Weights of a small image classifier: 3.9 epochs.
Rows from block 7 of a small image classifier, named by matrix and row number. Rows with one number within an expert belong to one neuron, the router's apart. Each number is 50 + 12 x the weight over its row's rms, rounded and kept within 0 to 99. All counts start at 0. After the name is the row's rms in percent of the matrix's.
Before each expert's rows are labels from the 100 images, of 14976, where the router gives the expert most weight on average: "strongest on" is what is common among them. Only what is clearly more common there than usual is listed. The data: simulated fluorescence microscopy of cells. In brackets: how many of the 100, against the usual share in percent.
# router: router (model.blocks.7.mlp.router.weight, 4x192, trained with AdamW), inputs 96-191
# up: expert up (model.blocks.7.mlp.up, 4x48x192), inputs 96-191
# down: expert down (model.blocks.7.mlp.down, 4x192x48, transposed), outputs 96-191

# expert 3
strongest on: fragmented nuclei (100 vs 12.4); crowded (100 vs 24.9); cells: ten or more (100 vs 24.9)
router.3 098:65 75 28 58 39 42 51 43 59 50 54 48 43 58 47 38 54 51 57 40 47 54 57 64 49 57 64 46 36 54 29 30 52 58 61 43 43 33 56 20 55 45 64 56 40 55 54 47 52 52 58 58 64 49 50 36 42 31 41 35 44 75 48 60 46 31 37 60 65 39 40 55 35 34 52 76 57 75 36 43 53 43 55 35 51 42 52 38 57 43 44 69 66 48 40 43
up.0 096:37 50 51 57 42 44 56 62 42 48 47 48 36 50 57 45 40 50 53 46 47 38 50 59 41 39 60 43 39 32 61 45 54 42 59 50 46 46 61 43 42 65 63 24 44 45 63 30 46 21 53 35 73 41 31 62 35 57 44 64 34 47 44 40 60 55 38 34 65 53 41 63 35 88 45 36 59 49 46 37 50 47 48 52 93 47 59 72 39 41 41 44 36 50 50 43
down.0 100:35 56 49 50 51 37 31 32 52 81 35 64 43 56 53 29 41 75 76 59 35 57 70 48 65 39 40 52 38 59 49 62 56 49 75 35 48 41 61 56 76 59 45 78 54 51 57 38 60 49 53 32 58 48 36 43 47 66 37 40 50 46 68 36 47 39 65 55 61 59 31 46 50 62 35 59 61 68 60 50 64 24 62 51 74 56 38 52 44 50 53 36 53 73 30 44
up.1 101:40 55 53 61 64 55 43 27 77 65 44 45 57 56 64 55 35 49 58 45 59 56 53 34 48 65 27 51 35 63 47 44 49 22 32 68 48 41 36 43 34 59 58 38 50 35 61 51 49 41 56 57 67 34 64 50 45 40 44 43 64 55 62 40 42 44 47 53 68 52 58 50 59 52 59 52 54 33 54 54 70 34 28 61 39 64 57 48 51 39 54 59 39 35 42 44
down.1 101:29 44 53 53 45 45 45 35 50 26 67 44 64 58 55 62 49 53 51 45 32 63 64 33 32 66 41 79 44 50 46 55 47 35 60 51 44 56 31 53 46 69 60 52 70 26 24 70 49 57 44 41 40 61 34 34 51 41 50 34 47 29 67 48 48 71 34 43 67 24 68 47 45 50 31 47 40 62 42 63 57 61 54 59 76 60 55 38 55 45 58 36 71 58 37 62
up.2 106:57 34 44 43 38 32 53 39 39 66 46 40 53 59 41 47 45 25 66 58 54 48 58 60 42 47 58 70 59 53 43 78 67 54 72 50 46 37 41 56 10 55 61 60 50 65 50 45 36 54 43 51 53 58 82 55 62 33 66 51 66 32 30 43 55 44 58 52 36 40 57 53 69 30 58 62 66 61 64 31 56 54 52 43 62 28 75 40 68 48 49 43 31 66 46 52
down.2 107:51 22 30 50 43 73 55 64 53 50 55 53 72 23 53 52 35 61 54 48 69 43 47 58 50 42 49 53 48 54 51 35 32 23 50 33 67 32 55 50 60 38 65 35 73 43 37 47 68 55 61 62 62 54 45 59 34 44 58 43 34 61 61 70 57 48 61 60 50 36 54 73 55 51 40 61 40 44 54 62 49 49 50 62 32 58 54 33 45 42 56 44 41 46 57 30
up.3 096:45 43 67 42 26 52 54 55 50 45 61 35 61 48 43 50 60 78 50 26 51 68 42 47 49 41 24 47 43 67 48 72 44 59 29 24 41 35 59 61 72 46 35 80 56 31 51 49 64 36 50 59 62 57 36 58 43 62 39 55 55 34 64 38 53 50 59 55 18 63 43 41 43 55 39 35 62 56 68 47 42 39 54 65 63 51 42 41 29 37 34 41 42 41 53 60
down.3 102:52 55 56 45 44 48 39 51 36 55 52 54 73 62 80 28 78 63 42 46 43 53 48 41 39 50 51 54 30 46 42 31 39 75 39 47 61 75 61 43 38 64 58 47 53 43 59 51 49 33 57 48 48 32 66 62 41 67 54 45 53 67 59 55 46 60 33 48 44 40 34 51 49 47 44 31 67 61 64 29 63 64 66 56 42 42 46 45 52 52 58 59 45 57 61 65
up.4 090:42 37 64 51 36 71 49 65 45 51 64 70 52 60 35 51 68 59 35 46 39 49 35 54 60 59 41 62 25 54 51 63 56 80 48 49 20 28 59 47 39 32 35 58 40 48 53 40 48 44 58 20 62 50 47 51 47 52 54 49 63 43 71 49 48 51 36 65 70 38 44 48 46 43 60 38 39 60 69 63 49 66 42 69 40 40 56 50 28 58 49 31 69 36 30 51
down.4 095:51 56 48 25 69 62 32 36 42 49 55 82 60 38 67 46 39 23 57 48 41 62 59 37 54 48 49 46 47 59 60 52 49 45 56 47 52 76 29 33 60 53 49 49 48 53 33 59 34 36 54 65 61 63 54 42 35 60 55 37 31 63 42 69 44 40 25 41 63 70 48 50 62 44 59 52 65 45 60 57 57 68 61 46 50 63 25 32 50 37 47 47 44 45 39 51
up.5 099:61 40 35 61 32 47 46 71 48 46 61 59 61 25 47 68 56 43 52 36 34 48 52 32 59 50 53 61 48 49 28 55 69 51 61 58 53 41 38 54 60 50 54 52 41 41 49 52 60 21 50 52 49 63 66 40 60 68 47 31 47 24 53 43 59 33 67 40 41 52 41 70 66 49 46 36 56 52 45 61 50 56 28 41 56 46 45 60 57 46 32 57 46 36 57 52
down.5 098:53 66 37 47 43 55 25 40 53 66 49 55 37 38 36 49 47 52 27 40 53 73 61 40 60 56 45 33 45 49 36 59 63 55 59 65 46 52 54 41 33 48 52 45 38 61 66 76 53 40 51 72 53 48 60 43 54 51 77 54 46 50 27 39 69 48 60 64 19 39 63 58 39 39 45 57 61 59 69 52 72 57 31 57 67 43 51 65 45 55 35 39 68 52 27 43
up.6 104:45 56 52 66 48 39 55 31 56 58 59 49 47 59 62 58 36 36 54 42 34 50 56 52 49 57 60 56 34 55 47 38 49 37 70 56 62 45 61 56 24 58 61 68 54 62 46 44 51 58 73 49 54 73 92 61 42 25 56 57 49 50 63 59 57 58 62 48 36 61 56 65 47 50 47 69 50 46 45 35 64 43 36 46 69 57 45 59 39 37 32 54 47 65 47 55
down.6 113:52 48 40 66 70 58 51 39 37 55 52 34 61 22 41 63 56 41 66 57 39 60 25 42 47 47 54 87 50 58 49 56 62 29 56 29 41 21 39 46 55 61 69 61 53 29 57 39 36 63 46 63 51 46 36 35 37 49 44 60 34 38 59 46 56 72 46 55 51 48 72 45 55 53 40 81 40 35 38 41 48 52 56 56 50 62 47 47 57 66 38 54 45 39 59 41
up.7 115:47 40 57 64 37 39 46 58 70 53 60 41 44 33 63 68 39 38 65 45 58 55 54 49 47 50 60 25 61 47 54 32 50 47 50 57 41 42 61 59 51 43 53 56 59 46 61 49 30 42 52 42 31 54 51 35 52 61 29 65 51 32 39 40 59 55 44 49 28 35 48 51 72 65 42 48 68 57 46 56 49 36 41 48 28 38 19 73 54 60 58 46 59 48 55 18
down.7 101:54 40 59 36 53 53 56 60 44 31 38 70 59 52 28 55 59 65 43 40 54 60 61 60 59 57 64 35 63 58 49 47 34 45 49 54 74 30 59 63 35 42 28 65 31 36 38 67 52 71 44 62 37 56 48 40 53 17 44 38 63 29 43 52 45 47 63 58 40 44 62 82 51 49 43 36 45 39 55 38 47 40 46 43 32 49 48 61 38 70 67 89 62 59 49 51

# expert 2
strongest on: crowded (98 vs 24.9); cells: ten or more (98 vs 24.9); bright spots (81 vs 12)
router.2 104:57 38 51 41 52 56 54 63 57 43 38 43 37 47 56 37 67 54 50 58 45 60 57 46 41 40 51 38 68 28 61 53 48 65 44 53 56 61 47 51 29 44 49 27 50 59 79 61 45 31 34 66 41 50 74 47 58 62 61 52 58 40 64 34 42 51 60 56 23 26 53 35 51 32 55 31 57 60 50 43 61 57 48 52 19 40 56 51 52 37 38 50 42 55 52 69
up.0 098:64 56 48 61 43 51 52 24 37 40 67 39 64 46 39 40 49 60 65 58 38 31 60 50 69 44 49 60 41 54 39 56 51 31 75 51 24 31 40 44 44 62 73 42 49 52 41 53 61 28 71 47 62 48 58 52 48 56 69 65 65 55 35 62 50 61 26 51 57 51 37 42 40 43 44 42 43 61 49 70 45 43 60 58 69 56 70 44 47 48 55 39 59 38 52 62
down.0 112:47 47 53 39 53 28 69 48 60 55 41 58 65 47 61 59 60 52 41 23 41 46 31 71 44 39 52 23 51 52 54 48 51 61 46 76 60 65 54 53 64 54 54 43 62 45 33 48 57 47 39 49 47 38 46 47 63 51 43 67 48 66 55 38 39 53 43 31 46 59 27 64 58 36 48 59 52 56 67 35 29 40 65 36 42 27 66 27 44 49 57 41 28 36 40 41
up.1 104:55 51 51 59 51 47 54 58 57 62 43 45 45 43 45 29 64 59 53 52 55 26 46 49 65 56 53 52 58 55 41 72 39 76 47 35 35 15 57 38 53 37 36 54 66 37 54 42 39 56 56 30 26 49 54 64 54 43 66 46 61 69 47 35 11 64 47 65 37 54 64 42 37 45 39 35 42 49 45 61 34 38 33 90 36 55 28 42 40 54 36 59 68 44 44 29
down.1 099:30 49 67 63 55 55 50 47 55 35 45 41 45 78 57 34 61 46 60 32 57 45 64 54 70 45 49 39 29 55 45 35 47 62 41 42 35 37 31 48 27 47 50 43 58 42 63 57 39 52 60 63 48 41 68 55 17 19 58 49 50 62 39 44 53 38 61 70 44 43 43 53 58 42 30 49 57 64 47 52 34 30 47 72 21 67 59 63 47 15 43 51 48 69 51 64
up.2 093:30 58 59 38 57 40 40 40 49 60 76 64 55 88 67 27 58 53 41 54 22 41 57 40 52 42 50 52 52 58 47 56 52 61 50 53 38 58 64 30 52 37 51 47 42 52 51 40 39 48 39 59 56 58 69 62 48 44 42 40 28 45 55 43 49 41 41 54 44 48 61 49 40 48 52 75 53 41 37 57 64 62 40 33 32 58 38 59 23 71 55 56 70 51 44 56
down.2 093:42 53 51 41 66 63 49 59 41 55 37 58 33 36 33 33 48 43 48 55 47 38 67 45 47 64 44 34 63 42 36 54 78 56 47 43 56 70 32 52 32 46 40 56 43 44 54 62 17 41 71 49 58 46 48 68 61 60 44 43 70 51 29 44 40 57 41 52 44 55 49 48 34 48 68 40 49 45 66 59 64 60 58 42 65 49 53 71 41 83 29 40 62 55 68 55
up.3 102:63 61 41 50 55 64 25 33 36 41 54 65 54 47 26 45 53 61 42 63 61 52 45 43 37 50 44 30 43 56 53 46 73 41 50 49 38 43 33 24 38 51 72 52 37 66 46 46 44 47 49 54 62 57 38 33 43 62 73 41 51 48 58 69 53 55 56 62 53 42 48 46 40 37 60 31 25 46 69 38 72 54 50 52 64 52 48 35 67 49 46 64 42 56 58 43
down.3 104:63 43 36 41 64 54 56 32 64 46 50 40 51 31 70 51 40 61 33 53 63 49 32 40 36 36 50 41 44 38 55 54 36 50 56 54 50 63 55 50 53 50 49 57 38 44 58 65 49 56 75 44 59 53 52 43 50 61 27 43 48 52 69 47 50 48 21 36 47 75 33 58 38 74 62 76 74 43 50 44 52 33 49 51 30 40 53 31 37 52 58 44 32 61 48 49
up.4 095:52 79 53 51 51 32 44 38 44 56 61 56 60 60 64 55 43 54 40 59 62 36 29 68 40 37 43 58 56 48 52 42 59 58 58 72 72 57 60 39 38 68 38 59 41 60 32 47 55 46 62 38 66 65 40 64 43 70 37 68 41 52 68 48 43 39 50 60 67 50 56 71 47 56 59 37 61 50 54 58 59 59 42 42 43 56 35 42 42 55 55 66 44 29 36 32
down.4 099:37 32 49 29 55 47 29 50 61 56 52 38 51 46 51 36 40 41 74 51 40 56 67 28 61 59 22 36 54 57 59 66 41 44 72 21 62 39 49 58 56 44 67 39 54 60 61 51 59 40 53 57 47 66 66 44 50 44 46 38 53 41 50 70 61 48 59 52 40 78 38 47 42 48 40 52 50 13 50 55 65 73 23 53 57 63 46 36 41 62 42 54 44 60 73 37
up.5 097:55 46 53 45 34 68 40 61 50 71 64 48 47 52 45 57 62 35 42 57 64 64 50 49 62 58 37 54 37 46 35 22 39 44 58 77 50 68 41 36 42 65 65 27 45 53 48 39 59 51 33 40 44 60 37 53 37 35 44 48 40 69 46 58 52 54 19 36 37 33 34 51 30 37 40 66 51 53 49 80 38 51 53 61 49 45 36 41 49 49 27 45 59 35 57 22
down.5 103:55 53 37 54 55 62 58 42 38 66 44 47 73 42 47 53 59 74 55 48 55 60 36 60 35 51 51 33 40 76 49 58 40 50 49 75 58 46 55 40 46 47 44 49 36 33 49 66 52 55 57 53 49 49 43 64 46 30 33 50 55 63 45 63 33 37 56 33 69 27 59 70 59 66 68 57 63 45 55 55 52 55 62 24 50 40 58 50 64 34 22 72 39 46 49 44
up.6 105:42 35 66 33 55 69 43 48 24 41 59 45 28 37 57 49 58 41 53 29 72 49 58 80 49 53 50 41 84 61 39 47 56 37 53 33 49 27 61 71 61 51 38 52 39 51 37 45 48 38 63 45 67 48 58 65 63 51 52 36 48 57 43 52 32 75 44 27 57 49 56 49 34 55 51 56 54 70 29 53 43 49 47 36 70 58 46 44 49 57 32 51 57 34 48 60
down.6 097:41 47 51 57 60 42 59 44 61 55 60 64 59 49 30 53 41 38 32 54 48 69 36 56 64 63 49 41 36 71 56 48 48 47 53 62 44 49 36 45 53 58 38 62 47 61 33 30 48 63 53 45 59 42 42 69 54 55 36 65 41 44 44 62 39 45 41 66 42 47 56 56 54 50 46 69 56 44 64 44 52 59 52 47 47 31 59 65 46 45 64 46 49 81 54 53
up.7 106:50 42 52 67 56 57 47 40 51 42 44 58 47 32 49 57 39 53 57 40 47 66 58 55 45 55 55 39 62 31 35 48 57 38 44 66 48 55 53 60 47 46 60 46 42 42 57 55 24 63 42 57 34 35 41 24 48 50 13 38 37 53 40 58 51 42 57 51 34 43 54 44 43 54 43 54 43 48 66 52 64 45 43 12 21 52 40 62 66 59 52 67 52 37 53 84
down.7 101:51 62 55 67 33 43 62 69 54 50 54 54 62 42 43 64 47 65 71 45 45 47 62 38 35 50 49 57 93 53 48 49 48 48 37 57 69 39 67 77 63 50 47 42 47 17 34 46 80 66 53 53 48 49 29 42 42 30 51 67 52 39 37 59 71 58 50 61 47 48 42 53 46 54 34 41 37 60 43 62 36 46 51 49 58 68 34 48 55 48 42 52 46 45 67 65

# expert 0
strongest on: fibres (73 vs 12.6)
router.0 087:54 44 58 60 58 57 60 25 33 47 68 38 60 53 44 64 55 54 69 54 53 51 60 38 44 43 47 66 37 63 42 69 39 68 47 41 38 34 28 54 68 57 18 44 42 38 42 48 53 54 50 71 81 34 51 41 42 58 22 62 36 56 60 49 39 74 54 20 60 59 51 43 55 57 56 42 43 56 29 56 56 52 45 51 34 67 60 56 34 24 67 53 27 44 56 64
up.0 101:55 48 40 44 63 66 48 15 70 56 55 64 57 26 40 41 69 46 59 47 40 56 48 52 58 42 43 65 63 45 35 62 41 61 67 60 37 42 67 42 48 49 53 47 37 33 65 71 46 73 54 42 42 51 65 65 70 35 51 43 56 65 47 54 51 66 42 41 51 32 50 51 09 52 47 34 40 54 25 49 47 44 59 22 47 57 44 53 53 40 41 54 68 41 39 57
down.0 098:50 35 45 28 51 48 56 64 33 79 53 36 42 55 40 62 44 62 56 48 37 48 51 73 49 41 47 63 38 80 44 58 49 57 30 29 53 48 47 54 59 60 40 61 49 58 45 24 51 51 40 63 74 42 75 61 68 44 53 52 54 73 56 64 58 43 57 44 41 54 35 46 45 46 30 65 37 62 65 64 61 61 62 43 48 32 43 52 47 52 53 36 55 37 35 45
up.1 097:57 46 50 41 58 22 44 52 62 46 43 38 50 40 42 51 58 53 67 46 59 47 36 32 56 42 67 67 50 52 58 40 46 55 42 31 37 51 54 37 39 63 48 67 44 52 50 52 44 49 39 47 52 44 63 67 54 37 58 58 52 78 61 52 49 35 70 63 61 64 60 50 49 61 40 55 60 52 44 41 42 48 51 57 65 51 36 49 30 61 27 36 60 52 53 25
down.1 112:55 35 53 42 53 32 46 55 44 67 55 61 70 62 73 49 13 45 51 69 45 46 50 60 42 47 63 42 47 60 42 55 46 32 52 79 44 57 40 47 48 44 59 58 47 45 55 34 44 61 54 50 59 47 41 46 53 31 37 66 38 37 51 49 36 59 26 47 41 24 48 58 57 55 48 50 65 33 39 42 54 40 56 43 60 46 55 46 80 50 52 51 41 66 61 37
up.2 101:51 54 43 55 50 51 66 71 71 62 51 60 47 51 60 45 41 49 59 57 50 38 59 42 54 34 26 48 65 49 35 70 41 68 54 51 61 51 45 23 49 57 43 58 41 57 66 35 55 32 44 38 26 55 36 52 35 58 27 61 46 74 65 49 60 39 60 27 62 29 44 48 56 62 61 61 68 62 41 48 52 53 54 48 51 56 27 58 35 39 44 55 56 54 50 52
down.2 099:55 36 37 20 38 54 50 51 49 49 51 53 43 42 49 42 47 26 73 45 44 34 65 45 61 56 43 39 50 31 40 44 56 57 65 36 43 57 45 31 30 53 32 71 51 45 64 71 42 42 34 41 31 48 61 57 59 43 61 53 37 55 45 46 50 60 27 65 56 60 62 49 41 51 50 66 68 64 48 61 65 69 64 46 54 56 33 36 36 63 52 41 55 49 33 43
up.3 103:47 21 87 43 56 57 45 36 63 40 60 25 65 34 43 48 45 62 51 56 49 44 28 49 45 64 35 49 45 47 43 38 55 49 62 38 39 39 43 56 42 50 50 38 48 48 54 52 61 55 45 31 39 50 17 49 39 59 38 55 52 53 64 42 45 50 40 44 44 57 50 60 57 50 54 20 42 41 54 85 54 54 68 56 38 45 54 52 56 48 47 42 62 52 57 64
down.3 094:44 61 64 60 42 61 38 74 65 42 38 56 56 28 30 55 63 50 45 40 62 58 42 66 38 43 52 69 56 52 58 32 69 54 60 71 44 73 44 52 65 59 58 59 67 48 53 42 48 54 77 49 69 24 43 56 51 56 52 68 73 58 74 54 58 38 42 50 42 54 31 51 59 48 60 47 54 60 66 60 55 55 73 41 26 32 52 40 57 44 51 45 47 35 55 49
up.4 113:44 36 39 38 56 40 58 47 40 58 59 41 65 52 62 41 50 38 51 51 36 40 60 51 31 45 42 57 55 69 46 66 48 69 48 43 39 23 43 76 43 55 47 39 38 57 59 23 58 76 46 64 60 57 79 56 57 61 67 57 39 43 62 56 37 33 44 32 42 58 74 31 36 51 53 51 45 42 30 42 72 66 58 59 41 50 46 62 39 35 45 41 51 66 32 42
down.4 099:39 46 52 64 50 57 51 50 46 56 42 29 61 40 33 35 51 48 46 39 84 62 17 51 67 40 61 49 36 50 57 68 51 42 46 53 56 37 46 50 65 38 55 44 51 62 52 71 27 54 25 46 24 53 56 57 75 30 39 56 43 46 56 44 20 53 55 74 49 60 61 56 56 58 42 41 39 37 58 62 41 61 69 30 45 52 47 53 53 58 39 53 32 48 61 70
up.5 099:58 56 45 63 51 38 40 53 47 63 35 71 56 48 63 11 41 31 66 59 58 34 51 48 43 52 67 60 53 54 64 31 39 58 67 56 27 44 53 32 58 52 58 67 47 43 35 50 55 42 41 42 41 44 74 29 63 30 51 41 60 52 41 50 56 18 53 50 70 64 38 54 33 48 48 47 61 33 79 45 42 66 40 35 30 40 36 50 33 46 58 74 59 59 61 27
down.5 102:39 32 45 73 52 43 54 24 50 51 55 38 49 60 54 41 55 41 49 52 64 52 20 65 54 58 45 70 42 66 51 43 53 39 56 45 35 56 57 41 36 65 35 41 56 57 63 33 30 55 56 26 70 53 36 36 66 35 63 39 50 54 54 31 53 44 57 44 49 49 48 70 40 22 42 58 39 19 42 41 52 35 44 64 76 45 58 51 78 48 54 65 39 47 51 41
up.6 095:37 54 76 58 51 48 67 57 34 53 53 62 52 50 65 43 53 31 52 54 26 33 56 38 45 54 39 58 23 47 59 63 45 39 65 27 43 30 66 41 28 62 67 40 62 54 71 46 46 42 45 43 49 61 44 51 53 50 79 49 41 70 55 48 57 45 34 21 67 46 27 65 45 62 56 31 59 31 48 40 52 42 59 42 64 31 34 41 57 60 40 38 50 58 62 49
down.6 099:39 36 43 41 50 45 61 47 62 64 43 19 20 75 56 44 43 58 52 37 45 40 44 56 61 56 53 47 64 37 38 50 39 37 45 51 35 61 50 70 61 50 55 68 56 66 61 62 63 48 59 40 53 52 76 56 46 61 53 53 50 54 58 35 57 24 44 74 46 42 52 34 63 48 37 47 60 44 60 58 55 80 68 52 51 57 58 54 44 41 60 41 41 48 39 41
up.7 096:40 54 51 53 35 45 32 54 37 46 47 30 57 25 63 47 52 56 60 53 44 43 65 39 43 42 65 58 50 42 47 57 37 63 50 28 50 50 48 54 37 49 36 60 78 41 79 55 52 49 45 46 38 62 39 56 44 66 37 75 39 48 53 29 47 48 41 45 46 75 44 50 36 51 59 28 62 44 49 45 29 68 50 66 39 66 55 36 53 57 66 42 44 39 57 61
down.7 099:41 54 47 48 57 46 41 34 60 42 63 31 78 62 47 52 35 32 27 52 60 58 26 30 65 49 56 58 47 73 67 59 78 58 41 60 53 49 57 39 43 52 53 53 44 53 58 48 49 54 53 50 50 32 47 65 62 60 60 61 46 38 45 61 63 36 41 62 42 41 41 31 49 36 41 48 24 45 52 39 55 27 39 38 57 60 55 68 51 48 37 53 51 28 51 63

# expert 1
strongest on: ring around the nucleus (100 vs 12.3); crowded (91 vs 24.9); cells: ten or more (91 vs 24.9)
router.1 110:33 59 48 33 27 61 41 55 31 67 64 62 53 45 43 50 49 37 50 31 74 54 44 69 48 46 57 55 42 64 71 56 50 22 52 41 56 45 39 51 61 58 46 54 49 38 25 42 59 52 50 26 48 64 38 73 56 56 47 51 43 54 33 46 64 53 58 58 48 73 49 62 61 64 39 53 48 45 61 55 28 50 43 71 75 36 26 44 45 61 51 46 58 55 60 44
up.0 102:61 41 46 36 69 36 44 62 49 35 40 49 37 34 73 53 46 49 40 50 37 38 73 46 57 53 44 52 28 42 56 55 40 50 60 61 62 53 51 40 47 64 47 59 30 52 66 30 43 50 42 57 37 53 41 27 67 43 26 56 40 40 50 51 65 43 51 72 92 42 57 49 55 45 50 43 62 31 29 28 71 52 46 49 78 46 24 65 37 50 67 56 52 59 42 50
down.0 107:59 47 69 46 54 45 39 51 49 25 40 65 36 53 59 47 36 47 53 38 64 53 61 34 56 43 43 57 48 67 61 44 55 61 68 34 49 50 42 54 62 51 41 36 56 57 21 71 62 42 40 60 88 40 49 42 39 68 41 59 52 38 58 42 58 45 54 74 46 56 33 61 52 68 39 52 68 57 43 32 60 52 59 62 35 64 64 69 46 52 71 47 47 25 37 34
up.1 096:32 42 51 71 48 51 57 42 63 48 67 54 43 51 40 71 41 40 54 58 32 63 59 40 50 41 53 56 49 51 39 28 54 50 72 42 46 56 66 67 58 52 49 41 48 60 40 92 72 67 45 65 66 49 32 16 37 54 33 60 55 33 41 58 68 48 67 46 63 44 40 53 45 66 63 64 41 50 21 48 58 58 41 24 64 59 54 40 63 61 59 54 36 71 45 81
down.1 097:48 62 51 43 60 44 66 42 44 31 59 60 39 52 64 49 54 36 38 55 25 45 78 49 30 44 56 38 49 49 54 43 52 44 19 59 45 76 42 73 51 50 48 45 39 62 54 57 44 59 33 77 50 52 56 28 15 54 43 53 48 45 57 42 68 48 37 33 48 17 42 37 59 30 47 56 48 50 45 55 67 45 51 36 35 48 96 48 60 39 41 73 46 46 35 89
up.2 094:58 23 42 55 49 48 32 32 71 36 71 45 44 51 59 62 44 41 58 56 66 72 43 61 36 42 43 57 48 66 43 50 51 71 46 48 53 55 47 46 50 37 48 52 46 55 57 57 73 44 59 44 43 61 37 68 43 60 50 64 42 65 35 71 35 28 42 38 43 10 49 51 58 50 48 68 38 48 42 59 58 49 54 61 30 57 55 61 41 47 45 53 58 40 53 56
down.2 098:44 74 46 30 51 39 46 53 56 50 40 48 60 62 60 62 40 36 39 50 47 40 58 42 59 39 62 47 52 56 60 53 43 29 59 42 56 42 55 36 52 57 27 70 33 48 48 43 41 41 67 43 43 49 36 45 49 54 42 39 54 36 49 28 23 63 51 56 45 51 55 49 46 69 68 60 30 45 66 55 29 44 45 65 66 61 64 36 19 46 61 53 46 62 61 43
up.3 093:36 43 24 77 56 48 42 52 61 46 64 55 51 61 50 50 47 50 56 58 85 58 55 44 54 58 45 37 71 45 41 45 56 53 49 64 48 41 63 46 42 34 78 65 30 33 40 32 25 46 68 50 31 58 51 44 45 38 27 40 54 41 41 39 51 45 55 61 72 49 56 54 40 45 51 48 41 51 41 69 41 42 34 37 51 57 58 61 54 65 45 29 42 29 60 43
down.3 109:42 78 53 59 56 44 42 18 59 31 67 43 41 61 35 48 50 55 56 56 40 32 59 65 40 35 46 39 52 44 58 34 44 33 65 61 59 45 41 48 75 49 75 55 53 58 26 43 42 53 63 45 65 39 41 42 59 64 47 38 71 52 24 49 57 55 41 58 59 35 36 40 57 45 22 60 56 48 44 61 47 67 57 52 63 63 67 34 45 65 67 39 50 61 35 58
up.4 112:50 40 44 65 58 52 50 52 55 34 52 47 71 41 60 45 43 56 49 35 66 31 43 35 36 74 53 78 69 37 41 49 49 37 67 67 53 53 58 71 65 42 60 46 40 48 50 50 39 55 63 53 59 38 44 41 44 56 48 43 45 47 42 39 45 48 42 83 59 34 83 67 50 58 56 49 58 52 54 66 44 65 46 40 12 54 56 68 64 54 31 49 54 50 65 43
down.4 097:58 37 51 43 65 42 48 57 33 75 47 38 59 54 60 39 34 53 35 59 63 51 43 43 37 47 52 35 64 57 46 57 53 65 55 52 36 47 48 21 54 38 47 40 65 47 61 49 31 21 50 22 47 47 43 54 56 61 40 43 42 71 28 45 18 34 20 33 69 41 50 56 58 35 70 44 42 33 70 57 43 59 41 66 60 25 54 61 39 45 47 37 55 39 44 35
up.5 103:68 48 63 49 64 63 56 49 50 54 46 37 62 57 35 47 37 47 63 62 31 34 36 37 57 42 34 32 60 57 41 41 63 37 59 36 45 31 43 78 49 34 36 78 45 58 49 54 56 50 48 49 55 61 49 47 64 22 47 49 54 39 66 50 41 45 71 62 54 46 52 58 31 73 53 50 48 42 52 48 51 42 36 62 48 76 38 48 28 60 36 40 49 42 58 47
down.5 098:63 54 46 33 36 33 58 67 55 55 56 42 52 54 51 67 34 53 81 42 44 41 65 52 51 49 57 77 55 45 54 39 49 40 49 68 62 52 43 42 34 56 62 57 52 44 39 32 66 43 49 46 74 59 40 34 69 39 39 60 56 53 51 73 50 52 35 26 55 37 40 71 49 62 30 73 54 57 31 47 49 41 44 45 58 54 43 44 46 37 52 49 36 44 54 47
up.6 093:62 64 56 59 53 25 63 44 50 52 66 43 59 59 48 62 58 29 61 64 63 54 08 75 58 63 49 60 59 51 44 49 66 40 52 45 51 42 54 65 65 61 29 63 45 35 59 49 58 60 52 44 56 37 31 54 34 43 57 53 36 68 55 36 40 48 24 60 40 31 44 46 36 52 54 58 48 52 44 39 73 55 46 52 56 62 55 54 43 45 34 63 59 52 44 34
down.6 101:48 28 47 48 51 50 75 47 51 55 51 37 56 57 32 40 54 59 46 38 31 56 69 45 41 46 55 36 55 55 67 54 25 62 47 35 41 44 44 56 40 49 49 58 61 48 48 51 49 64 76 53 38 46 46 27 69 65 56 28 50 38 61 62 34 40 69 49 38 25 42 30 46 66 41 67 49 41 62 46 18 58 65 76 55 63 30 47 65 61 61 37 31 56 57 48
up.7 101:45 41 33 44 30 56 31 57 53 53 59 42 55 43 45 30 59 45 60 61 64 46 36 52 58 50 41 53 35 43 46 59 59 67 64 32 59 51 40 55 64 34 60 73 48 47 68 73 71 40 60 71 18 51 31 61 75 61 61 60 71 41 43 36 25 46 61 61 54 39 44 43 50 54 40 28 66 41 49 50 57 61 54 45 73 58 57 48 61 59 33 56 44 34 58 41
down.7 116:50 78 68 42 42 39 66 40 62 58 43 42 15 43 61 52 38 60 43 46 41 41 70 29 68 51 57 37 35 21 43 54 53 55 72 61 48 51 70 29 44 52 48 50 53 65 75 52 46 38 56 54 54 50 45 35 54 49 46 58 50 58 64 52 55 45 39 69 54 52 73 55 47 30 47 51 45 52 45 56 77 65 27 27 60 50 39 64 61 59 25 56 26 46 53 57